{
  "dataset": "single English nouns, adjectives and verbs, spoken by a formant synthesiser in many voices",
  "train_examples": 78125,
  "hop_length": 160,
  "activation": "gelu_tanh",
  "fused_qkv": false,
  "parallel_block": false,
  "inner_norm": false,
  "width": 256,
  "positions": "sincos",
  "residual_init": "none",
  "eps": 1e-10,
  "weight_decay": 0.06
}
Rows from block 6 of a small CTC audio transcriber, named by matrix and row number. Rows with one number belong to one neuron. Each number is 128 + 32 x the weight over its row's rms, rounded and kept within 0 to 255. All counts start at 0. Numbers have three digits each.
Before each neuron's rows are labels from the 100 clips, of 14976, where the neuron reaches its highest value: "lies over" is the class under the peak. Only what is clearly more common there than usual is listed. The data: single English nouns, adjectives and verbs, spoken by a formant synthesiser in many voices.
# fc1: MLP up (model.blocks.6.mlp.fc1.weight, 768x256), inputs 64-127
# fc2: MLP down (model.blocks.6.mlp.fc2.weight, 256x768, transposed), outputs 64-127

lies over: /p/
fc1.495:129072158116122133145155148075117198124091089087082096174062112104160142129107090101062183136157126103138138138134119109111098099155157086074119086117073173153132159115066130172076132100109105
fc2.495:122137155179123085131081164164119099099134128047144116159067164176133087154098118164146185159092086123157095086114098126181086106160085149130190135090137115128119170197146173205114086112103139

lies over: /ɛ/
fc1.579:122117140153172116109166103114155093130052127106148147141110110141112147124128118171079134082157162147103160114110156103071107123131155137113145098134095107130143166068109100106089115142145160
fc2.579:125096140099093101129120128126118161154138142151121116135085121072147118073141133123137156116097145132133135115107125149104112111141119124156125148095129116099226099094083106125162173103123105

lies over: /j/; /i/
fc1.241:121161141150130149170157120116142099095155122147144106103111170133111140180170159169054116154077159121126095150099156143098074169217086148155164122067154151127110056108118126161067173096169128
fc2.241:106111097110075089134117108151117141116191134129142146109132128161164066173100157130184121177109164165074099107142116152112113145195099185137103156122125083135142123140186093099069096129158124

lies over: /ɪ/; /ɔɪ/
fc1.114:153113127089072188136121081130161065142096128100146105069110145130134137120154115135130114114146121109117129124110138116121141110140076118084194130168131155125126109143128095121137164112098210
fc2.114:137120096078070148169120150137129151077088129075120157173142097110107107171152170098090071101161156111187096115196126126127055116077134119126148147113164216150129157169138167124162134173160121

lies over: /f/; /θ/
fc1.45:077151145136171209079144123148085077133108156179171138058109103126085178034110148133129185119185147166097153163159180155139117170208094094116148087189098120129157132113170090133129102158073164
fc2.45:136086119103127124124135172119174186166148145071084131125142116093072131178143145068119084109141077069161085128127108138177131137131174156135140137132035115058121199133128182135120123133060128

lies over: /k/; /ɑ/
fc1.683:097175103176147136147142148142123139111123093104167071128096158147117160059124159111109130163148144118140177087162100083111082108137161125100126165098135169105132109138115167142090179112135131
fc2.683:147181157181215095126161121145090127127146031121143115115108174112120122102148063131131210119107117139149103141148097074111185135132132089172131151108104151149139110127162126120069103097127159

lies over: /i/; /ɪ/
fc1.158:121084136118102102143105114122128168142122128122144120092152093134153123111092179159122131160156203135089089137149146168089114123165120135139063137134173122119156146160143100169155123134071143
fc2.158:118107104081132141133190128147135200151063152097086107107168114174088147142147117155136110118163124084101138114124176132153061128083142119166110147107146100107118108214154180154160202092108122

lies over: /ɪ/
fc1.726:135098142127158118153115152154087125121080068116119100183070189129108152142093083101108125174129127108122174108131149132132103085126134147116138133105151083141117091147124177138119130132118167
fc2.726:173082173132191099120097090148153113140095057120110177147112156147147166087103145140127165113071126173118150149138179155115101124113109172156120104144118096165160110114115093113135128104149200

lies over: /ə/
fc1.231:210132184119160125143125118177109088111182145101112140095150225086171150146163173100117154119101112159130141161136160093158183103156103129132136133120130139172132129138133150145074102044138161
fc2.231:129128116091103148133142113166116144164113142110164097111185138106163165065143089086117136126116148173155097110141118119173163085130060220050095126156104132169155151205140107105100118096097162

lies over: /eɪ/
fc1.215:129107138049104096136118162079083162115102146101091155164152101213132137119127097190108106109167119101079149159185121078119097158118134120115113124155132128111092175121150105138150150154114095
fc2.215:100131142075087048184175089147126148162114107172129173128139069156169128119174076156149079097166143183136165132167082097088128151068139102102095153141113121083118095143147088122165127118113098

lies over: /ɝ/
fc1.759:094204094151097194181150093139149143133066101176151078089145135143117115136146136178055140103187131103141115192184155118130103075119090182106152127135113111163091150154092174137078137143074201
fc2.759:171105109120132088117077161171159081128162131037165138150149120133118137091135149044144094163076163104151163064060142147098143100082149156118116129151166158131176204138110150152145116126113130

lies over: /p/
fc1.202:108136102136060134161127145097107108091111086116126105193106181165129126197121085188051154163141106134146157149165150117159118144185074139109161133115114157127072103135169126083033124139127206
fc2.202:122175091180142159123149114129094167143077066232250130129081127166172103101066070182152206096139160212152143136146088054129147169154050119158123154118095105097125087147153100113101147115068151

lies over: /k/
fc1.386:087151145116131121151081145181129109056137151122116118177120111178107211107174146076082071099102177106124133170105129173178107074137158083050128128099131070123147105129104132125102126183125111
fc2.386:176096153086141075165143164125129121097141140024083119164157047127113166113047112091142069083129182106144141084054097094115141184085131112131142113134120199095128148103131181120162105154098088

lies over: /dʒ/
fc1.33:162108161092127146182131146070103181120110073153129140163092172113097121182130165158086078154177081137105085152177185137140133126172130135171074151086184151172081151091140110170130146080140100
fc2.33:131162158172158108140184115165128145158137175133126095141169121142121112186132109129129114117124142109137081144121158099092205106072100139131126133152110106132155133138160165081103119104102108

lies over: /ɹ/
fc1.595:185112183201166133116106072094155145113135185146120151139149115137127115133178150119145228100119079111106116180136158175069062136158055121059098128189144172139139104118153136108111131150108121
fc2.595:070139143169157059097085124149099118107105116096125121101085120158130113146110134088145162181169110099113103106089153159103234163085183145085104131170081168111105059136169165171127115110138181

lies over: /k/; /i/
fc1.766:116155124132109125138176105128048102118158120171173135149135157172144162186101096177113172167065187177138106145166108101170132108123052108148177132123143068136113086108145091058123204140171177
fc2.766:089131149186061120092085116139141109108135187116170072130130137159124161109157122094190154161080142158179143118077112092113157085118088131067182194203136187070128124155129101169182183156151141

lies over: /n/
fc1.406:125114092104102111121155146126156082082211115143190113055111121141189108124169156103074143102099147144162202154160145157150119098105109092167163143108098121129149120137153142170132161107083108
fc2.406:137151114168100085141087131170139105134140133086124105128129100141114167090132112089128128156113180174093101151126092129094179153136121111135104149124106118087141149095082133078114155068163105

lies over: /ɪ/
fc1.70:117104177134138146071143073097141142158135123098095119119111158155111159114215134086069184137090120117153157147160094125105127107137149110105159112127094103096149080122083114091146130102120070
fc2.70:150106065129083088121100114145180111108110122115144139120129134124158122114098177133184136148101171167158174092088097173091188111151113158084091118141173068111125189125130103109123116168134108

lies over: /ɛ/
fc1.289:146126116099189144134142152090097098108139110077119110192113175141074132136090135106153113158108104123088124114096091074106134061104153128102159126088134109150133124122084141112099156142137131
fc2.289:128159155169145130089103087162156110111125126095121119106156158130143131110174094111130190104097094122125120113079146132083178151066105137105123161155121178144127144157186140115079094111118180

lies over: /ə/
fc1.377:129161203124149145171136104144107138132128096123100142080131168162209138159168149072101158147107163154126152166125118113134176111163104131147171096105083167206139090179130067166101099065090174
fc2.377:153157179075187153181166134194094150155109117141141060099154134127167166089135100073084113126152187147105115157152142114131184101133122150084097093148105129208136104172120140095076133070062156

lies over: /ə/
fc1.677:167127139147169154074131047167130109090170153117152070074136133174106142124163206062169183129078165096111160132088066178125114161193137145141170126151092165142090153189113078174111196061138090
fc2.677:101143123181098155167114138185142156141083167124103065178132170114093172121125124145088109125162160087144103121154174134164162125149075176126118154149118098137184129158107187109178154090110178

lies over: /t/
fc1.751:129091123086156135092119135172148130105094113139119112114156149154183124199153177175111183080091190121131159139160188152085144105120115157120162086121171144209179135168130129130104128093123180
fc2.751:180121142135184125179138136131074084146103104159197084135150202110151093099203132123140194167079155178157131124121138117115197116120110113125106161142151178157171105188144153128141179088117158

lies over: /t/
fc1.743:115181141101090133096090138080123083091171149151111139166105188180133178119159141182125159088114112126153119170173150138137041114160117099108127098110196132180114140125153126151112116121122120
fc2.743:151117137111111153107133146104194126168163156083155135150137081130131049118080088108171060120142132174088188088079085099088089145142145086116093122120141099110133096126125159122149126127138042

lies over: /k/
fc1.64:185123089072099088119123162100087130152126095104114104146042176160129146123115153112166084163162108121149125160120154121108167150142148068139087121120126212151098131154179107091149201117100125
fc2.64:148165074126098165109140061107157137151136135158110126101153081134150125141146134153142140109139067187115097156120130083111107115159108121079101109163172144171157128110091117082054089132136145

lies over: /ə/; /oʊ/
fc1.103:130092107115151109096117069156113058138169139132049112069137149139158163130120147075087172119113099132114130166146153158181146118142079128112118107195109122135086161196178198093093129083102172
fc2.103:114106061124124146105190105113167105180146141128154085087124160121155113097100110133168134146125127189108136106088134110140168106150074137079104148153166081116140153189129137113175125109105085

lies over: /ɹ/; /ɔ/
fc1.526:093126110105081119135100132166137122078158115109174145081100075145175147110129106097091141134089215118159125157165126179086122041134131060054200146069155143098148130196101147083083149127118099
fc2.526:117137099074177138176203122148152132141084129187165109060134085102171159101117097129121174144131155173151134130101112089140151147080092199109124113166139192087131120150161144128142133128126132

lies over: /aɪ/
fc1.310:177121199181141108168139159138098132074092112069149113181114115155064166175092102171099107078150183128063132108114160122118109139092159140104071077117168108138136107084090132114085133137112164
fc2.310:117107072112108120033100074106197101152159126119143146095122138188160126103097122160165151119082106159140190141072136153123140132172100140143141203096100062089139164105148136143150107102132111

lies over: /eɪ/; /ə/
fc1.690:088137135099146199128111138129097143156067135134103122164171102146116135099097160151148148094169161125085133106198112130110105142096075143091115108120141133184110173143110080113072145121059150
fc2.690:184136124109151154136155169102112172127135091109192163117201115171149065128156100131062088094176133153157140135138099105090109173095152160127095134100138149104136148112129144153162166088108098

lies over: /dʒ/
fc1.731:161131117095134092047119135130120061183181122100110141074133176129147202095162206158148102120114119159111150177173135090160126137182093147152116100133152137107107218119182100118121139087095118
fc2.731:107106092128092182102145106094124109147186116078126120131099088097080193066090107091102100140124046147151120145135132144102140174129116080131055086127137102140118176068120087137058096108113118

lies over: /eɪ/
fc1.346:151064137075096114127085096110139145176088150103114116144128125173133173078110190187155139111147183028126147155207128100112149185111120092147108119156141180109098148162120168139137202112121132
fc2.346:119117091126104087194150169081065144119153064135187150179122141107154077127161125179155160162074138140171090128206058106114171155133129127132143167088136139078101147133152186095144140144148108

lies over: /n/; /d/
fc1.659:101129179131174192137183159138125139104164106151157030129133201140084176209194177177085165130108102105139104185126147100146132148160091164127181130089134096134118168168101090148070145094127142
fc2.659:128153140098151109101181138138135134165138126167168040131032117136194120139146145149180163133103152208171100100128132122104168078153084121094141168075137114166115102110095122139090120031151145

lies over: /f/
fc1.410:088156148106150104117058170173077097081091190133146055169119145139110144133142165096122149123119116049157173158141136116091144103107138140099108129170113138142140183151096175133133160166080186
fc2.410:126179132183173130066126213112124143133133168132138108099109173125174113214141134136131138121145130124027105100096139158122118116126185175152099211096150164092102143105158119090118150092079150

lies over: /ɹ/
fc1.281:108166135161146108090114163135156118073067129110173095092053095154118158136105113173116177127103161134129119146139144151089124095150143159087186183105175178113121121110053136134066133148132139
fc2.281:136106148092144161076165089142107186110151110159052154124122112116107152185149134130169127100174090103069166173198086110131136182141190115141121152174073132157093162111144056124073121079131155

lies over: /i/
fc1.697:131157158178143110105119120175128154138144197127167067151133146152099168145132193078139221134087157160122088163139167175104077030174141145120150099144127094118175147155069159125135121148074127
fc2.697:093163107135094094172132218074112194133098094140136118160111158132105138159134132211115132169145135156151089131158127158165053093134153190115119142078151136095093148149165131140138123144117093

lies over: /ə/
fc1.115:143097113109123095114143129140109098076112140094121054086078160140111141126127187107119149122066129088162153127100145073157175125099092087172154094110101105134098118137132120100135158117187124
fc2.115:135158149121144146134087163049124171135163133114121136178182074108147112195160097112136097125163058086097068101183101173172101134133184127082120154132145177138137101084098133123084067135081090

lies over: /j/; /d/
fc1.710:081106134099165156089138161116091080186115156072085132201067169106141147126146112137132115174055135073147149097120157117120138135129101165155109096113082101163109100107134127142109186083179142
fc2.710:190139116176133120147137148089130123167140135105138129145150136073063113120095154106126065141120112155198111100100141118144176164129127128186124093142134195136205120080184195129114137132150171

lies over: /ɝ/
fc1.58:081121109121155204118158129124108127095088105107164155092136126153116140163106065153089089138111135133110139127110098124112182121127138110171151118086143157137115106174102127110136149094156150
fc2.58:126137129139121105094127142093152125175158150193088111128084075101143121096084086119161086146146134121089152066118140172156123149144128161121074124166129097129144099046124115174096102093150128

lies over: /ɛ/
fc1.709:106085063135185156127134117093107134126101077089156106142123127139148122105136086060135089147112147176150169090112097081114092127128104122129096159138159144118138161181114126166126137140132128
fc2.709:152110175128150070153159147098126132096106111153065185116093143118167090129169134160116104136137133173115120094160090136191121160146112123162181086124143190183167093096189123162105069093137152

lies over: /u/
fc1.524:102130121165190196102120102096094109180121131178144127186090150132163123132094107116136175139067075102116173135130132136163145173126095110115131183154129122150116132083104137134123110094095169
fc2.524:126134118136140136147078090164110104094116103126069177129111124141136139098132120086093165145100125177165152121120072125136132093091120156101167107107145133082136137175111111126171171136155074

lies over: /k/; /tʃ/
fc1.361:158121135101091098156175155173140112078119094076103074180113158103144125166115186057105081126108180119160092121154229127153148060127107120156144127079114178179137139101105153100100107100139153
fc2.361:123135133159136077134099141148180093140136187053152129146208068184069151101113128106175065092198181105126194140085092094062119164118160131101089129143148140079139166106139161143155138178099085

lies over: /ɛ/
fc1.734:121109098134199190076157183148102130151084089091187103136145179160128147106111115153100146125112167135041131096109154138144124118095134138126156134106120078161131114137173117186133097098117175
fc2.734:195129121159150162186150149155122144161122162133114186139146091075132098117157118105089114179117085142131157129077135167077120124120086149120070100165143140137167132073097145115111139070109197

lies over: /ɝ/
fc1.704:171190141125143090068038135111167120058101100126117164125089103144122156048105157107158134105127156098018122101130140173091108136147143059118073149134175160175145148093131140137081103051104132
fc2.704:113131150124125134136116138077116171122133113107150155134100133105145150090183069075104164157158081090142136172170097157106099170134103086089119137168076142128081096132126110128122121167107162

lies over: /u/
fc1.357:184095141108168109174134099140086155166147139130112118150155157126158158158167146149164172065075127135112142128141099066164109116107097115109110155206116133177177109155178102112139127133128134
fc2.357:140102128185213115138158124139111110160117096110129188155106176128140065104139140171170142123080154181127145111150134105087142145169066122112093117107131090153207048195173132088101098076167147

lies over: /b/; /ð/
fc1.671:148129131115170156144094154157139111125171188081097119151149137139138138168172195090103117167111151099100196162172096135113103139179145152116146081139106143158178180177156175130073124133110147
fc2.671:085065185133098084111056144150102102096163084083059162169144141132061134107109164100114094143106106064132166152168150148155140096141171092169182051115081139161155185161137150144119145143158128

lies over: /dʒ/
fc1.234:137073110088104163107151081097125163132147108100123162138129165149160183144180115130140111100143139121157125154157129115116079150164103077124120120132099129106084135130118101172131174156120172
fc2.234:087174135153094108145077133150125061113136140087094151086157058143097107124153099115121077154164111142074124130112142139119191145100179162103124131172143142158125151091117131120142066127138119

lies over: /b/
fc1.101:111132107084159135157128138144087161109127091147152080136090137119141165144095195093118142109093169061098120119156075123127135125148138071157093164127139135130105124131115136129133166107083097
fc2.101:162114162137215151118138160109117161104138091170084112174078145095142099181101109158154213083127100117078069126155063068153093153157094123122143139120136128166088096103151091100128154136110120

lies over: /ɛ/; /ɝ/
fc1.324:116096151133154193123179112156116149083105115035131155179120136139114134149137085040085087127135153122101159125116172139088127091150129073134136112137090091088162113113123129117132181137139122
fc2.324:147126125180100168122116065133102191104128129136108128108136143133138128151093104092104141140135101155123156155137191135113107151130098141168092118175073094151106080109092124113098121102114164

lies over: /b/
fc1.107:104138159129085136103094111157107105089162146086092082146057173154096177120154164121095162168120097048114145193136149140116118097147126122162187059130116095163137121149095114174141186139163102
fc2.107:108064119096085107119131140105121143076137110103068129155112130112110112133103155129085096106121109133199135137150165118194128139119084085178168036079085153179137153172111114156106158112123129

lies over: /ɝ/; /ɹ/
fc1.503:099107100120139156099108123137164149097136131145149153079161100148107119186117152140000159107135130135132124178171213198072091122180142119108140135155156181102136126138122129158123136150117147
fc2.503:092124100114152125089148091161120095156102147172127132101164157152163155083127137132176163127086151157107193158123174119109198098092160143162155173154085153140131147143126131137160128118138181

lies over: /k/; /ə/
fc1.388:135117080133130160134168129164097055138152136101148091096129159157100137134098160200086110147146149130130148126119141072161139173163109145159127123149094091129100125171162138131065184148120194
fc2.388:132135059149088170137161158111158139143107166141146131137132153121143117078113045070160123112104163161167128097120092057105157067137118137069118120156175145098207113174173137148173116181116042

lies over: /ə/; /eɪ/
fc1.268:158099132101130171103131094061097149111130157109152141198140086176108180103103114187171117105175151093106167128228107081150066192099126091123102088162156134173119179112228149134128190147122114
fc2.268:146124126123149078126144138143121156124149093162222127116142132153137129117170181148125167132131091168107131150171143133110122122105161107114166142100146096131117174136151144136195133136116109

lies over: /i/
fc1.450:126120143125102128178096115148105127102082138099119072090149121157158102160118115087064130121176140132131086161154165139129136085171131164155138130132108175146144103121150092154141145120059150
fc2.450:122191145150137128104091092073130126133127115125135062123114145155103174078134125132150158149138062083136112152145141122106178102165097171098125149150181154172120112117184151167082102105164178

lies over: /eɪ/
fc1.92:092105144077130111150154154079111122166053118104092104173120133129130160039099155190154139119142147060093151113177146088129160176098099140124083133139121190126103159123110113109119135119121172
fc2.92:063120117114101069140135155093119166150112125156094159104130127131137098156147131156118156182186122142118113130156153142174123153134132180109172138119129125070111128102162193111160123145077117

lies over: /aɪ/; /l/
fc1.462:113153121129186115116079113117133121175055118156139090091114103139131116103088148113110145055097132152127136131161213213075135104106146164148093155099164141163187126176166194169137145051091096
fc2.462:132141098175124153125162073082104117121150069139182132067185083193158110128179097141113168130164071160118133181104074087147126195152119118124131166174064114095141105177143081100084094169100194

lies over: /t/
fc1.454:126123070123119146123092128133126156120122100104180064141078185090116172153090168090106136140101113097107175138117120092100154092148159096158138112133144167134113120130082114137110208131115119
fc2.454:075152150104091148094117149117114151121128128119083103138133082107105094141206149092150143127176100095070049137193088174165132117125180153127186113101139183162086107128116091086108094122111161

lies over: /dʒ/; /ʌ/
fc1.112:126083097111117178139160048174112174133191166126199120044130149104178139149149148132128118111152124148171144155144157080088104184117062096170112188173107090111108068169145088161152192082096133
fc2.112:107124166152060162147086130142124102192093126083145147121139073159071120126099101128135112133132150104163140109130158114142214130103157117134100153186123161104122146092118153153113111112162099

lies over: /i/
fc1.22:069154104087102165146135115132066119129145120168164112118106131163129155080122137156140162134122107148115190206180131121133109129123082144097117144171139088128112159157104157194163170168096122
fc2.22:129160178156111102103131110172164172120128138088107165109174080122118128154149126139070091076142138113110133129111180128140117112048143118143143141171078150073179105088101101139175144152092146

lies over: /f/; /aɪ/
fc1.189:129169186148167118110090133133151120101115150141164146078090105132082215114149141146133162067180127136146160132163175175146087145172076147130117101177084155103152165130142098101054128166104162
fc2.189:169154095141161136140215090195149122144090172148093100101157132139063135120116124083140118097120125105125117136103129136173147112130146101135124141130063086118143166144084160079169123141118085

lies over: /t/
fc1.652:130112151080086110114071175040111117093148137093111077172100133156130138145105149145104093189086127137065112155143148138121103127111127126129073095110172130193109183088148172126053159086123139
fc2.652:101079134112133162069065134169149118148159111077110095160156109183125105140047124161118149107138149127127181133143140153148110160160132140224118141117101093144167111126090143120145116108110153

lies over: /f/; /oʊ/
fc1.188:155173106111140177117128156121115121146036108202138050142098113177138131083140111111076153099144084089094147140160147167177136103133097161131110147106127096147131145146076128107088121094088156
fc2.188:105171163149146082152152114143063088102100083106166080113104146119072167114137140151099174137105165122126103115113148112143147149050173147163129051127132184150163115071126101147109159081157174

lies over: /p/
fc1.247:061086070125113159120121129159081138109076102078122096137062118153165135156096063133128181156110130114152169165122159121157127135140064126084146141113103153137101108180102124136041145106117145
fc2.247:136158145170162120159161110142093172108088060122193126085089133144145127081099084197114202163118138151147107176132049061119171150126095105116172118130141157118105138146155148135090144131092135

lies over: /eɪ/
fc1.523:115084083101134150079159130090106152126144139120097069174134154151103189068140118148143126139141115079100207130193135123166150182114103093143137129121075130143118138123142133134102153128173176
fc2.523:098119173115121083188191185098158162167133142148130155150123061101129085135154114139136070134142119176154118066186136125129140088116144136120130119109163158113141109097162199151146090102138090

lies over: /aɪ/
fc1.98:169167165124135133139124055095127156129135131083143150173128120178095192166209129122146143145148171117108106156117128118144119149093134134140137115150096145150152118105152134063132174137183082
fc2.98:102115140073094141093170202124093107127166118149102161144075104127119145140093097134099122173100102148107125081068127091192130085137123122072129108145131154094118058149100127122164070134159166

lies over: /i/; /eɪ/
fc1.88:132070151141111177156160102130135100122147141131087076129092156117118162183132194152098112125087161102153107129120137073100113165100061093150121115132120131109054092087144146152124203104164174
fc2.88:153137089168092153151151134129110140162149154139185152130158087155107112161107151132172099167133132103137069103122101143126079225127118156161071147150118134154114093068198117124106118137136130

lies over: /ɪ/
fc1.656:090106122162132132109083082146114129177082137117157116115155147145129134089085187156145152172136147104105171145137147101067162141147121149184148119142143089119133177163150147153162171108165159
fc2.656:103055071162143188168134154115156135134125138085191156184156137099098113148105141106150095128142124056143109071124109121134096203156120150080125137147123086121185124126123173139170124156063150

lies over: /i/; /eɪ/
fc1.573:113167127120093150121104118138088098130135173166168112091149117199151168164132173160148178142123216137115104161131122116148138107085076107134128131119126073095098113122119143092129189154128120
fc2.573:122166193155061131099133155202138150126083145141180098129111139112113142148138146131121167137097163153162097096065166109129160103083143117149142176137161178084146100080071114195174159155161152

lies over: /eɪ/
fc1.29:086140113086133158150108127110088114169094133149085116183117090131123185075149125165198110110062192089133138127201123109142119159097065059136091105089155143164112142186171138129106145117149129
fc2.29:138095096168092119189159153101135146110147129083178168120194102135153069154164114155059089126150084157168110118170112107106118173155111187127170155132110168068130148106136159150142121168105163

lies over: /eɪ/
fc1.407:120061137112121124131100121105161147141082144090074151151160096178159146110124099152098115091199137112070176142169167115087098179110151121135150106205115146126094185106149118137159135139138137
fc2.407:117150160111120065180169100120087196171152075208175157166130132126161125126152118162130139131139140196159119151147075068115144093133108096118082154118102119102130101150168092137149104124123114

lies over: /i/
fc1.420:100105143135084120152084156172126177115189158063151108110132117153120138170163179146092111145132166156158124209121155144105096108115154097112152121116114149087121145124089175099141167159045129
fc2.420:088155099129106097122107161098159142134043154114068096145100170153099103158104122162112095163103106121131115094094132141148102135097127205101164118071181157124090145169141161145123072160133125

lies over: /dʒ/
fc1.327:127125131090069075085114170127071078133143123034119107117054149137138177114155136124141075141085102153139143198141147142094111180157164034146092060101105135127102151077147078086114199092100098
fc2.327:162133054148076178144134104129115153159118176110161081174151104088101145106113134089134126115146076163200088137145163119094080133123081102105085097140134137160138133074162095105066153163105111

lies over: /ɪ/
fc1.387:181119105117126135132114126128130077122080139068114110087121117146126131121170112173108073126179159066165079136185144094137127100151116081094190148100124163116117170157214147159135175117134137
fc2.387:178100106083107177141145102134157159127076156108090104129155121143082138152115151105139091131185099123162131175154189157118071114144104159148146141149168172175157182156156133123153155129140177

lies over: /ɛ/; /ʒ/
fc1.32:098151120160118166066143163133139157142184203124158143137116122150160141177169085095111150149115111140120163135153073123141098120152113116139160162140154145133088150143156104171161089139110074
fc2.32:145147108144099157128113101158126155106139129142055169168100150123117121194118098179133120068143134123130118120171111067152127133147111078140188122140075137139105123093111095124114129136169131

lies over: /ɝ/
fc1.216:129114182101171157179159122134186098109129138109102146063147116127122119160165154155107088062138170148161159140103128131135139208185111086134119100111083130120147135114214135095118140118133109
fc2.216:129165133106091113134138103178109172130153225126097124094141118121091124135175188085099176147193105082117124158096134160114122148103113149088096127223035097128154111111088096114148154159042160

lies over: /k/
fc1.675:090161152068143116161128146131102131131059091138123077137140204105146093113102157084110156205147144131162122173170130063073176117143130169115129043122139149203135074127119166114129136088117112
fc2.675:157139156119137096187199142182133144133084121122117066173106140152077167115131086156127091100156124090105158143171134068171137130126135079164139088141144142125088075088160156152114150102139137

lies over: /ɛ/
fc1.290:104120161184175142101098095141122079144141138069133064192140149160123153103144187102096154128136132058077092144127096077088117075128156118104182182128184088134114162169119100116145124138137091
fc2.290:104129082084087147148168139116143129150147138122148088127174130107081073098116176108120127123121154075159098149099098153145119113154127100115115140077112051088130184140122160094136141109091116

lies over: /p/
fc1.87:104091063103129178127106155162098084100086087121150084108096174141121124138116075149069187146069146118157193134152128114139125122173052160086171130112119111116077130193132132154053141144080139
fc2.87:186149090153139116113144140100106162100117066131178111121101126121134107104128073178131198122097091155133121152158024057136144124150119108127167127118136190142091124086158131089110114158090143